python train.py --train_examples=195000 --experts_per_token=1 --max_grad_norm=5.0
Rows from block 6 of a small multi-label image tagger, named by matrix and row number. Rows with one number within an expert belong to one neuron, the router's apart. Each number is 500 + 50 x the weight over its row's rms, rounded and kept within 0 to 999. All counts start at 0. Numbers have three digits each. After the name is the row's rms in percent of the matrix's.
After each expert's rows are labels from the 100 images, of 14848, where the router gives the expert most weight on average: "lies over" is the class under the peak; "top examples" is what is common among them. Only what is clearly more common there than usual is listed. The data: analogue clock faces. In brackets: how many of the 100.
# router: router (model.blocks.6.mlp.router.weight, 32x160), inputs 0-159
# up: expert up (model.blocks.6.mlp.up, 32x160x160), inputs 0-159
# down: expert down (model.blocks.6.mlp.down, 32x160x160, transposed), outputs 0-159

# expert 1
router.1 130:524572487550531532470443494486520541544456492561532448506525481509566493580489506365480518491452461492454450461559510544531585452488447575412549540360555473420473476546583603549506459419423504451458551487476586537440582509481559529489588475498446549481437510492537550562464472564423414511569511479520521558529577474431551476434507516409462428495531450534544450542557593475521440568483537506545531477524507461502453481453547574492494448533536490474381519550558413418424476550563495
up.4 112:459450449517501489504568428535586567534472513533489486574499458487395530614522526528496570493665461512539463526508436453498476464531492561561513521568431459521464447495557555524470520450531430397550486491466447464555365485524413440480525542474557503501458574578494447513482396504495470571544583518491498420540589555523487585492476504531560526508499559442501512390491378519532549427475566526504556488524540489495533473493618446439518546462372528433511462456538507515467495474467478
down.4 117:422548490448408479575502453483468466527440523339580491525505525460506418522511531475428478551490431525401385574493502473504511507571485483366530580548484517506505392492544491527515492552525479503443475416615607453492461522561518485531505444459487480464496531500482442516423521543527508487592375545472476510543433578530589537497433486591569521532513512441588441509562583477560514529502517481422487487390592556491556572444485485508522544488533487503491508522464520485534556530532445
up.5 101:439481521524508561497510501524432527503509531558473569490460496539540510475503436474400473485488512500525447488511487613625433478624488489545473510489609581533536507509498498624494466624547543540555548469490571518432489427561501498533497502488508404488469496510515581460454486492385392422566463497520585529532553507415459536512483498541460449625479482504620490517397541576438457540541426563522507414485477508437489465425416541479444498554536478527517548516428563519432510460467480
down.5 103:601524503542480492564545591543419492378483548521441513563489504569414575461424409542480552577600638526488492549492542496540445441453485452427478519535432490550506579440361525517519503548540433537522522507496465472501459446463462463490335537516458491451491428467429444487531424558492483504451493435556565454482451517502487403552580585555479453519572499544463559498530491523574518495457561469446502501512507446513562461504494512490525526592445440453513417465511494510478483540519562
lies over: face (74)
top examples: dark face (64)

# expert 9
router.9 124:557510471486460434413517467477503459572492484455478569527554433492536483530447533452512485436508580592500442512511536556428549438415573460496568422514549504477504547515560551451518527480542504452449586432541523476519428470575535518509586502508515476522518498481446518428374510531536537431434596541534532582425529470461488500402560575398612461473506481576537498609581559416541522463474547508478573529392461496490495546487521468579575567552508523505461404570458555539468479549470462
up.2 100:548470492600485444473442504577489518504543522486488610576550409467428496524540459523508577537557566486416465518518442498458475472440454541512541464536465578482461461408516618487522615382537489411592463537543472517461468442536500537617554538482532467385530530451438467483570534532504432438463473462513501555506544484494578550487511533526567480461498426511459529564553459535432662500541502473446422531520460506551485395469493510445550493498458463525529540510422522583498489520580500
down.2 100:502470425485524494557487371606432547497491573481489504535507460487457487563534570503487467467460431499474521485572553424575454513521476506519487594498521593450564655467498520446543427529497560509463527470489475405454509431496406566468472496509445506484545453586517568517529529524569553469471612493553430556413525521474489438582454478549370489497538543462460535450474550456597417488554568541577551508440460468493387570533575434476519538539499527533563492497479539490497433539501469
up.3 110:516554468479551529467424568502390479441524469538556462458441401446530554538515563463426537564472490508503507480547488536457486527537461477418513586487515523530530488533527487545523487435482520450451488571542589448492515515464538452511530526467483542390400549488440514519462528493373443402542475501542546520511596455485488435477399496570476521536548497499551422511417513595371516490523497510543512553537536579482573488486527491511502411458507566445640650473491551519604456448511539
down.3 108:490456495530394502451560478564444541457537502400523474487471453439490508551522558517416462537514468456462543531409451532457547421467521638489504478472476500556517501404627408524554520500460481481466521513424567453391558457432465508529538469531638479469484465513530499504519437418454598560515556411428494382566479467467445449521492534558483541505469512497463512501575499563538505476543461446547556476468505458465479533563461470513508529442463616496533495631399463497430469526524531
lies over: face (82)
top examples: square case (78); numerals (59)

# expert 28
router.28 077:449465565460532558473561479496515510419537495495505474606514483539470421539532523486530442477545570497463496494437501390505411492529453478471491557622502500502508406512435493533436522475505456473430432480489482398518518514457558444594403588510467540484575466446518427525498560478526493522472448438477441479443489511563510509644431553595519527522473562495458558547558589529523467576504448464563431590605419537521404457572517494500461553546590576440456561510512511514580458457491509
up.2 101:488505503524508420575442441560516443511382547626546602525491469527494486441446475557484462538386515504494533475471509552443535544473412435485500512468492544488423533456625450458429442400550426468445528437525499528519513545535391433398470533540515440522460475564508495547401544501530496487509451524469561583516546484548555438432511500559562455591517483413487487501488453510445476577482586460530507465434488520484633506513504470507534574583473501572531412464512563532450482475458543
down.2 102:476621518474567461511521416521440485499434567471543450561515583556510499463521550438447544539555424495534448444455450440474485618473381459461479563419552489643494521503491529527496556407504547540508478540475579501460514458448537503469505448480464589561492504570478428472500606522420520477520469514468530459532546488495571474571405436394570462522454465476479507534474441415456493461503578582510519470412489509517500515533444494528598558501525517482547386502554454475567413457464541
up.3 110:507441455479513532474520548452482539492459507443517466476486634513424439517469463519542500479532456466573442498583537478523507526483501485445390554543580569540520485413540477441496545465583457545537438425514519521565508474542561559519418477414502587439535380455498466485504511493508493463517474394455467476532500536610517450515456567465525505485509550461507484535433455607542612472590554422601486508459509426569565459483506543596436435488533545490387481504591461420433566521517524
down.3 116:484409510492498504497594577518495507498642475525489503466433459482376537517487420470495515509461477492497494435508332525422406505451404486512431529547555539519399430504439501551523472498458451408465490565554484498495459437497429539560488561496573553535457476494412529533462479499443522559608418545502477448513514478519420511477510528593476478500417494443466427603466546569572511498512590422493454486554529529562501507492492497491503424450517531476392506527449518503580596476552508
lies over: backdrop (77)
top examples: dark face (70)

# expert 31
router.31 101:473427551419422421516554480461444564436433500538474470378527511538460429428456595485441502507429578425526477520449477507474500555604477568492526433527411437520548579474438490555443434519437538410461483464526528550477434460542479570466583518457525589525543490499469473479496550581448523480450559540523543468544606524530487506559501573511509468508542545548518551451536416499477508542607455556594506496503531551604562572401582532513509527489447548445502443544504550481481508578456473
up.2 094:521478462454527468505597537510494499514423433488564476497527456554501591435488490536407472588506493471501516562504378498459539455471448456593502505596411455540458465475508521480508424426494472409569526571594629541571497469527544525478481476511419514481501471505573491458424441438435513549469451535458559475499463543545476475499514569553527518456519535519523499457571482552482548420445444554531469467431499633491540561444596527591501443501524564622582475547529541489472606533556479
down.2 088:435431501579517549594563527476483548544474412595458516549540510544551368512579504521522483559507437457447556481447525562554543507569468612458424512544475569516465531484512495447403469513593500484498543507512519512435488582517539510529566498506470535589485569498477427414522423472423579570464536460537571451514585578500532715469482571515488544502505533513528515488395531442489462530487529560457531515501471509536521463534474446507438478469572535482504432450490404494544503515500474
up.3 102:476507472438534422545521473554536501518468467534527543469572425549521506491471624484517543509484527528429545494464457568498448501586448537509542469531474527412518506463483495612451410383441401452515504527468444516539504525443463488536438433449485511519508575567575569548532452588474489463403519514608464495510567437544441503527547414491521493480433527538546508465460464478546493478517512573569378537431542541534472640403496519497616402470532525553459487487501550535540512591423513
down.3 106:498560513451460459541527456458545561528447454516563538474411481510537381528516470502455444484434443441565495518512552536522556498556389557529490481538549553466487532523571429486523514485463526513533483422507482557530465459592491426474561477483527526515538454501579405535552602513441504536506578524483431456416529478593508774508509555538450565488429510486543508594529544484527483575547517594499526480438503532498485507482551492451488531450542455514481532469432552405512480494541484
lies over: face (99)
top examples: dark face (100); dots (99); square case (65)

# expert 11
router.11 087:470558443461564524489559451447495525490470515497504535508533559472566490456513479557537571557501498549494441526503485533489450557468555434432494454559668541545608395497425432527470402545480445509516530481607491473499520497494514537488454421544380579539521419509465514462454444498578523513503441404560509557502473484521463417464526469488479502539493592564518564398416510448466564445525424495559499503548484556538411483536546457620598526507510456483496464446448533431591518522476567
up.2 106:463523401549582586463489544543541403587518372527513503515466484485474548470532510393510553499483489490508518506521469480474495583429539491411578457481556570519477469627420512547447568493423439499505508542473552493488603425456532514525531491491527539477497368484501555536545561491544544527476422484466514477541420471531484449465498571423430459463549484551491520476404428510453527440509510462530453597516514635568385456510480443495552522528508467497471545495495516474589427544598554
down.2 111:514473488453561439480476431561438475445514485433504546545520477509516545491517539512513465456496511590473520512415512521464483455504485528552554558522528542402538472506467460447524540526453508475518507548575467421559453436379526455622498530402559569456538542470510470462476594477535445541453499466499442546415524547536547540432435483547566566551591589531532453426590559434440504566543408513420408443415425453421504509554395508516530521488533563582463510436478587499552459433510482
up.3 105:466487473554435551509536451430556536487456589437431418486468524457486469627416501484424497524508478433470477514562574553542410562547507458492528499495430469594486486463530448483457492598616544492508490479618488441480499551571355491511487504560496541590565401485524538416604518559495502590599535562431472567530478484440522470512488444486518536485479577456582468495542545538541504618488463500486559504495472485500482494520488481409475511484454454451585532442545414535511458529487487
down.3 101:415467604512462568454459528532468583441573480548474563538528563412496494501556447581609471500475464535516475553446504575532484582522496523466538484461575527553534394461552499474596528437441547476499542438435425512482554533463487512488517486541615526434485494554490536531605500337529511486553518511562534445486509485555576482502482444464508398541419543456509469541449581597464548457488435471520462488564520516505508494496439541518463550526551524448538557469579523537369490524407523
lies over: backdrop (98)
top examples: dark face (98); square case (94)

# expert 16
router.16 129:484517472573461440512517481484507412423525469477443549400520542462507523486536544569490505534523474558567505523446511541436533554532574493571459419548476478463496586463450434527556569425523538576463499456511550519448483509485537477442547518484519498535456535421496490501473560461510489391475508488425561457410383536508464393395497472486594564525478421574558535584534443613478521460508492471496436485412590407511516497536478456487378514397470542550567518449445509478545503555387511
up.2 114:542524521452524549620463541536431516441517526383504591464395492517392565505466475542502510556534593466429585518566517466520424602525558492411485437495512554562532490430538578481433488541445487450549450516449507519482540584388546588490478488430435428470560498508503543552551385500530558517495542510519546517476459459425439509457489514566463503457552466566536429529512482555538429494527511503519549495475539572517484447537436620433552486481432496458541550498618497538477468464501557
down.2 113:423574454544561452473496546530524548528514471472585471515452447495609540487534457453451502504536555392554448484624556450520531482505475536524415508511480540473428501510379557376420451502399485545564499488506577562518570458575539566524563530456534414481514470578478466561506520554538470572459434515580463462574513547424530454493481505461480508483495583513567504495545444466525472534504454567454586478549521430509441470501495549430510430532405459528440474523409473597420540481565476
up.3 090:504446567490525541426460484520463419520438537456610504555536477516400532508454565508553488491488396440557513515518495454544454484495517598494481501504499507461452533498499429577561470451546504502564522491520412542483534460436409523519539507565511525457456590519493620530417569519507492493450474542569475507530518499539554528534493533495522463575539512543515574363475528430567476505496502487403481480363566431489530479374551397582517487432505464399565482516557488455550427474621510
down.3 092:527497579520344525508529431431441567491562525425456434532536463487561511401440449465595415431532631590454490523453565521486487457460536551523547565574489567518485436496607535512533424569517434482557399489498496375508505490452485520531446448499438517488576426491494484502564537457547423519517482493512446525505476506528555540469445500548481454522479487518487565493581528454550507467541471489493437428462538662462551435495545478496517622452547550503484461477508505485570496502523535
lies over: face (100)
top examples: dots (53)

# expert 23
router.23 127:454544494496546447521542539497525502561456515557580446579506574457514441586497541488527421448464417469494487566582484487533571494520482539429511531429401416505559532514605482435501454519501545379558541543430474630502494492496533457455477530578519450438444570561556509525524449581483545525450499576473435519467555555492495454484419496512510498454577503574530592433387534486487573515490544572447500551483524433494530512494523473423386502483486475515481542534571436553481415407594490
up.2 083:448493530436567520475465550550467513570564445489506576450525498513471517526406535561455483567488488525500475555475515463465523454426528568491494470494546593481561557487484510603410498470500431475551486526501510537437474511495488524469519566512469485531457518507504448484444509484543475526489541506501390613451451465471479541457497561573514461432581401581414423436512541495572524587578591539547564491511317512491375489432468642505522569544529494526379541509451474524463483495458472
down.2 081:531526369462486436483546490448507499564531554451455510417535565507486561430530437479519403540545583480440525431492501535503461558539516446399457491531611468442450558557529580535524473433521438494454546501436505554483602423547522537500525526474549449551407564384470595529475527503523505432466500493503560463388492581496522512479531483464512576555459473531511535474471365536541524504537564515491411498467531500505544551536479410512517461552431539468460435407437466569456511597458552
up.3 106:500534473427496461562446439555451458517482437507468516553496524516409447493521486518516434554438500583539542518454543478463474584504478465449429498514540478543543596539505444412544585561466396464571467432567492483555404549544571527452510483526504547545606415435535496467495454497531580501455572417567456474472450497428442500520531476518467468524463544478482362472497446539525572528584506423535472492556463577501471481454426559519551400519604608570504490491524494546502592410498539
down.3 100:453523503433503535583470510456533549579490525559492556497468493459525539517453515463480433598406555554484450526495522533499528464536459514411482466438497556497604447548455486545446474498416451542424470501439442492537522533432568426441534517507436382432547489490483445455541530438538602545492573402518531632501489488439496449533533482467487474436599522533471494537535482516505478476503490538573493428502545454535356536511641514548493435615448475479467499435380554545499484501503562
lies over: face (99)
top examples: numerals (99)

# expert 8
router.8 111:533567546503459594472540507552524401523447473464596474492414468470480562517537600463515631493514483520475485524511486464482468467513504456507580603512499502441411495532534441564429472552558520491456431456564507472496452419520415514465478494526484490489415571468472564486496476584440524446551565626546517457535601533380534421470433522500464444474494547506579490436420437503435463503536489630484565504512574515538531424427538519561451459411507467452580525520520534513515521469536567
up.4 100:544414455500497437490504519512527547543424503497432518430525502538503464546424532459526559514485496545494607620543542546349474557482555468576526476501463502449446519467486478545477517467452567513458504555485465557457462455490533501564496598550534537488417439435522527515523480588534412552468448484444505500487572501515524469488469567444474556493560491399492367495427455510507473555536506468531584456440470497497536447523431577525477610532533580641559535507415526553458484477472643
down.4 103:431468515463502539425514610471443503492489398495582572412490467566451452368501481450465506439494482569524544517517447551556533520514571489553452445518485554522433533513431442465554492541483463621467516577469582575502445475502516526530533482503508419415481416427468468497513537501514466620535563493380509524463497517414455578483511516501625541538535514395540482487593517369493558528520453536502541427478427421505435536518451512577537518485457500543530455521448457494490545470514453
up.5 110:517526473504543490567416539449565521487544429517458494513465568484564442550389501475486553446449548516483464548543485524582490457472505487482506431447463531552511498507514570463481429579517575475514456578454561469514438451535490442521446536526619472461431462549470559475556401477514539531575416493482487530559543469415436456408517482549495426460566435499518406484425486540475526477527441420613629496601532527470511611502386562559545548459494514527493526574506538581551482504511571
down.5 113:560524528417547489593475487485451513501593501477511530441429573585565486508522498493463536501522504530416475479464507540543520438552486436592487556558527468458475576446440538504501468430515504476455470414469424466596544523593495539601525467589498447405493537451364433396451509479541549480474505442496538516529513514493468479536480496495456567615562431518549612593471537457516602458449441469421467516527390511514530458473421530553507518487510592474591501538449500546442503446529536
lies over: face (89)
top examples: square case (63)

# expert 17
router.17 137:484473513412549472429537563427523502486503523439443477454409483579497495553491566566499414488469519449549605541530542557471526496510513408551468545476499551550466541520448470509544475488517570535479581503523525630419582437430559592553467438571498432482498528561539514557555448555422491581490460530464523582478457501424475550547578447423409445533508458468432511437457522497527519578557493495448551511414482382555461541591490528491426544513482445513489456478409471504508449426462580
up.4 100:539412532476543515487474485452487452531511535426433440561518470509462480461584502496661444468518405495420568474454507493462501467495531429487532509530490541489437473498554561484570629428569477508477486557492442560540544564525442472490554559500455427421410515452420560465411473527437483582541515440564537435508583521630497507433481507580607483508520434479478471374543471544516470477468472503444508478503468492469438511529521483512474481534538562465548488424559567548574613474446466
down.4 100:484479546381467471503503460540408532564507546503509526480503564595507468481522485510473522465494513552442517498562534452497541474403494644547509500549473554473423519532482488451490494469520398561452526492476435483523560486523457474447520508531489311512487438444430426465553514499500486523499537465488395514502601549486468574416470597534511508489558493463475554512534435554426456343577483566580553423508504574482540455518570527438495558468629573524559466529494484513532450508474467
up.5 100:584485468501542536574464481499487480491538586528428437450545444465573489518502526437527401500449490507524519456464498512488543553513447411395550542531485566575448435485475521509565446591503553468584455522517492550505516510458481469456571477509560403541636550513531479559428541479487518576564485458486528527507565522476530484511651467487548490562544480527566539439499568442491546514518313544467491474414420469519459519517448557428512460440530481503520461429576464539427570450584511
down.5 100:477480517470452476530529462534441579550532473544493557428458405552522506499458516483414514513524436515480415448518533457455531485529441522451470423472514542550517523451584616429478444421518548535573470473366585414524496454514547463457572525454537532529546460540592552451553508431452521497512542461534463464503550446470463572558587528546449567471555536560488417579597481506477516582508451462582553511475532552467541641491498542566585518446502526479487462494555579429526612506479460
lies over: face (100)
top examples: dark face (100); numerals (74)

# expert 20
router.20 084:486492584459430471509523383490522560586510534544444589524497482518608443421606403429387521507441418479466453544442579498488530550534457476526447488410550527507574421527548512459495537506587468561462511429505517425570512464502497483495483518413517503497565527476506551507467554443534422489517509471540542547483603478516430416520483451553434557517524448541529571460487468583440485499638459574507400469500458554546502549479425441457561503468546572499477559497485497494434523464424472
up.4 077:453417508514523441491607494429471508506463477547563401554423476470402597493451499527467520560491512491536487519525440454442552469389533457381560478504515500444473492576554377538520492488412527425578521485503508541379427506492448521496478507512522574510529535545499525504489431564435426429467527510535501467447473483466604569493470609566551455549533516564454462509521499458516561474552607472435493481517480455422462547535614576485498475548487426533470366504470519481497442528507547
down.4 081:551557444522446516424400437531519521449439470395424494464556467523530520440522446491560462436614437444518539505597467467351445405506515488459574461539533436515531437456517514431490487475469536502481527535475486501541450509466488619514526615489522552431560465482545462571508455535470494452495556532569466496536426487473524471445541566474489516454577506497502486442516490474534540520448508609411580466414560538446450460561568467506413541520588503475477572473430545585553520586483483
up.5 113:521576586493484492516577442440435509470575504554499513505460485463502527546482454491458515598510504470414462472484541463583591461444479493548535477522557534534480525466416489573470574499585441494535433557418483502488389512503509485478448633470552438544494467474385516527482491430609459479624483430507424539491504529452459553459491508534365563540519473503521422484444525527574576500524481528470401548442369465451438480526468581539561566456449583469503550522469516511472472471517464
down.5 116:524613594478515499544546510570554539451447471493495579491449524439472487557438535419505567528446549490500512452499407433548591538461422440498473545487431449537494491580478559492495556540518547489379524504430468633554475465520459551506501418560515519463412515441470539616530358437508498517496516454484550462483375566451465537540462534539538493513566522488543554520496521594496561507553496561444530530490455458523423512529597483521505460477482471521571446540484451485439454540555380
lies over: face (99)
top examples: dots (100)

# expert 29
router.29 082:544432482540476568568489476519520579507586558466508422525467401433510540505574548505424471586529486530430506406486530443527461532576451542431545613601600447482482453540411566453370512522438499502499518481520527512528594471478528434457483517459428415493472440530457546511432511527537511562605448477448445466446530446600522517560411525534514539527544489560442487503473467472503514461459448477593437532572538481496525393569485473433523476487539549498478499511549567480580438492544439
up.2 098:456517430579419477505427592480496506414511459540457512486485537472492526517484424605500439507545457488404475479523491508436545439502581482512411453496454448521483567416546449513421499474546620531429432455493528574389481472482529505383486491477471493540409524465529507536496509588549570547473557511457523495503577424510469581611470412473515530457511616495529628479495467533504532539449456534518503521506521505527554556564464416536553541508483409524526543460469569420489546616464496
down.2 095:553610440506431501477516477494520476506441582487590502427395520512477407430533408554488477489512567561463526414563527505532418518454478432433476528545450491430493409492445528472471456537511539530505523532529523426499523475481537533462556508579497544554550503530502603504473549489496490557497571581489525496575454538455568498609488556478477476534572460651432596488502490522511435483461460569526493518440514404467409436497509421472457482521512322514539469499507436408531478526513537
up.3 103:476520497479445447466478527569510427495520556499549418467462593577477575477552526511451482515503560584567473477468398477401468406497555461608464529501491496515362577471462531459554490533485464425542457511505514525447539546463399534566480506512497536545553515478497500523574478449414521487597462462573552454432368533413534610427470409505496531472507487575472582485550445561537433434484480494521557563492478524429488506562591476450434554521495502459545551577501528547490469434450473
down.3 099:513453517467585612555504466530591577488446548479536467531553552459416470446605523392475597479470459431489495531468415461517504564453511463446462482492505596561491481480475522505435555432444493466455492523448413484434520534471476451459497521552559520479577488566441497465458438529523479477538486355434575497504480510441536612466490500505472523579539506447485433416478593445446395522481471446478525432458384534443546478462481465556581546407503541532435489474486506446501465516549418
lies over: backdrop (87)
top examples: four ticks (51)

# expert 2
router.2 074:509461582472562456569408523458427497495539566539527421539585471483513513489481562529514459539540458414482592541399567362536465541516519484532545497511468522524488456437411528555537503591450514429486535557457530416596551578508492490464436459511557507494483504525499458503496479499542615569516533439584523439528498512547557540592416492560492545569559569509435506469459555542483442558424435526507459555510455623484513488524461466522525473511481527421506551463535651500518412460554473
up.2 098:498588416534504474451560566609526539530423463456474563450461478547468469419594491492536547456553571501465477486462459533475473539543509485473473441493498503483531456514522436426515486499453514456486473485462433512520518647536553455447535475530420501525478545523441478442481552476481399497475597451434436419387528508437554411512462515475495476450515525520496539532580567580558580554553618402532569455465498497488384579476474528508501435530478493493576450512577534400585457509581502
down.2 094:612513543494540521542490548467459533458554492570491464503441472601484562528522402549471510421511540533528467514507471338562473535420506419490486509412576531591532588382518461506596527456498509501518463540509493491465442471467558455566401463409511423440470521480452508413485515491546575544522511556500513520466518436531431446557462459537397499462513532510529496562511516476500588540610519481629462495492538493463443503525526571476502455527572507411439473417446479531524578507416514
up.3 098:489447505447490452521470556560585605449568601508444551542502540551529520420550582548529562478457458578361474525546468575519462479471505539500497498389463605555444540465448447550441492562470566451487434521479545515424486424570539498489490415550479509438512474539508474549466526517495535539461505483469479576582591464538585521433466548502490557457467457481485493380459497601535485523428389587513485438498509571486537484511416486434536520534554554537517473492528475531475513391530579
down.3 093:516430437557517458454537516498570438511448423471501432457519491462413531474432524468473539505468418435500492536591539518491376518503448553524530441496464481564481521510537540512547431601536473561542525476531434463480538508587568497526520548487591406484510539464480483480395510422447502484415506531470460591456439523548498547569543499437519412431445424414418435464477472470468542530441468445554479449503463416545509472483622618490543565521534522514526566422532379442495502488543564
lies over: backdrop (94)
top examples: dark face (62)

# expert 22
router.22 145:519505499505582561506462427605495565467606478568536453511487552493492535418445462569514497447442420522581420482427543461505500556401547563503518440406496463463528447535490511391539559535592522601522448516506549451491532432479478644488517584460491563548513525439412575537472507497506492497526508461450587515434448573516480499469562486537571470485415524440557524557514457435530489474489490451432442422511517535494432551493476464584526429447434457538527428547491578488543597462492512
up.2 115:486583450507492496499513532600527403459517487541562518567471431508460558532599421605520573458562551551490591445486465466498407468512472424439474493612429611626486474532454448578524480500496447507507412520567534498413536393541460532489429555533441512501500539476503536530489510545549463464533490472507551432440553553537564457468536520577497526499498544481495567400509590508504485582427447554489415470488529448460551475493529445517494455452495496479552504452584531427515506375541471
down.2 115:465500569509531547497609527448502477519477549503575498503481409477536453527592462499393549521581531525553496557398484358531512435533462524454503419525539423578483466430469583502472363537530597530541472483580519492394471457460477536490448423569542451526478447517418512487577486509488509477524506476529509438530556463523540484474543480513425538510557444497498524393513552439515457524520456546471577492463564511481537526611423454509439541393529458462569575532505585538511421556507527
up.3 114:510522467530471478565508425526409456506457489433484478571501501407412569532484541517431480557473497515460496513490443473475363434417541430528490508549407542542448462509520486476425546437463419520532463426458538589564571439483495555464418466613571560464481595557504604553538482447576467526512382420479584496524579459555430497473530486521428468518505472492488473472508538459575501428530412508517549521508537528479476528460530471552476433472479465490481520436524500496400499599555610
down.3 122:428622629547525432489482482514360489564521559395531448487415494524465525548493455494427495533539435492528508614564479471534526484477511615484436403478529476567467510572492494547495448491533532557549491417418546541553559552479478576488498419377540461510451415459597432499551466533455507509563467417384520473480482385529575490453533504495447468511501548449479576444545517567523503519519550501456532481511579492479473504488537522494542484477461444522501530454555477483516416470532428
lies over: face (100)
top examples: dark face (100)

# expert 25
router.25 077:454415458445498529538515534433443488507542541501456504597576481482515507413539509542552435539533564503533547488397552405459490499569501536515556466568606416510490472435460470547519508592461452460509427529529444511482555582558386463460383454463507511507554429518609503521529511443584493610486500498599472582483553449566490479502443444466454508505485530527432469473470585581542491412507443529518443537517450547423433439474466563461538418553571500478517580533500465556527506425521526
up.2 112:434501467470471506586571452484516447494554544510527489552513518442551503556444450484524409459463484486526367511431589482504579454543492571407554456513535488551545505517483453491530515473510456545485491391473418587433584542478425451506514501481526481527429446537478532506620521528536445555564506551595475556471539488583492465572443563382543487513500575499594436517522616576539480571494539470525518618498429579495550501527461541422501536551407488514536563423533436490519518538464504
down.2 113:475502503472551552575472490458561463421467498473571525468502474386602503535579457474433466549402500463457544454642670482497545558483558439511457495533490592503611523424528493393506479562427501543504444435541467400471581508427550465504579535506475430489519522462490543415486507471503615483505463480505468497482446512442518550561559496520391500449498495578493493503480501505525432475562522460442520547500418553510465484515454495494513632471530473570551518520534593461518505489534519
up.3 106:525495452542556535423505538469486454533461515449465477486464480505471584542556556538542517571629533496494638596477512466461391495542427498484502589527506503487468597480491476459430541481509427466558495628518396462477492528513516523577454458499471493519566500609621522540559471485505544532469528487515548487499605453541457547416521589521462569519545609514500557556525452503528485535515462474515465606469440478520443523580525538399615484545551485533502480494497400521454475534575458
down.3 112:505406507532460592553547458505482530451363560526505513470472505423478488521477499531483549513555442496467526458560505484507485484617462515509571531555472489421477494480520480507539553547448485505535470512529445515515516543489499533510472560517545536496451566558525506577519539424467533559492542519466420466500501571388510698564403526438435574499454570397510445513549598580525487530618481435491440524487415435387486593466507520487511512457490611483487529512479511455554546502408545
lies over: backdrop (85)
top examples: ticks (57)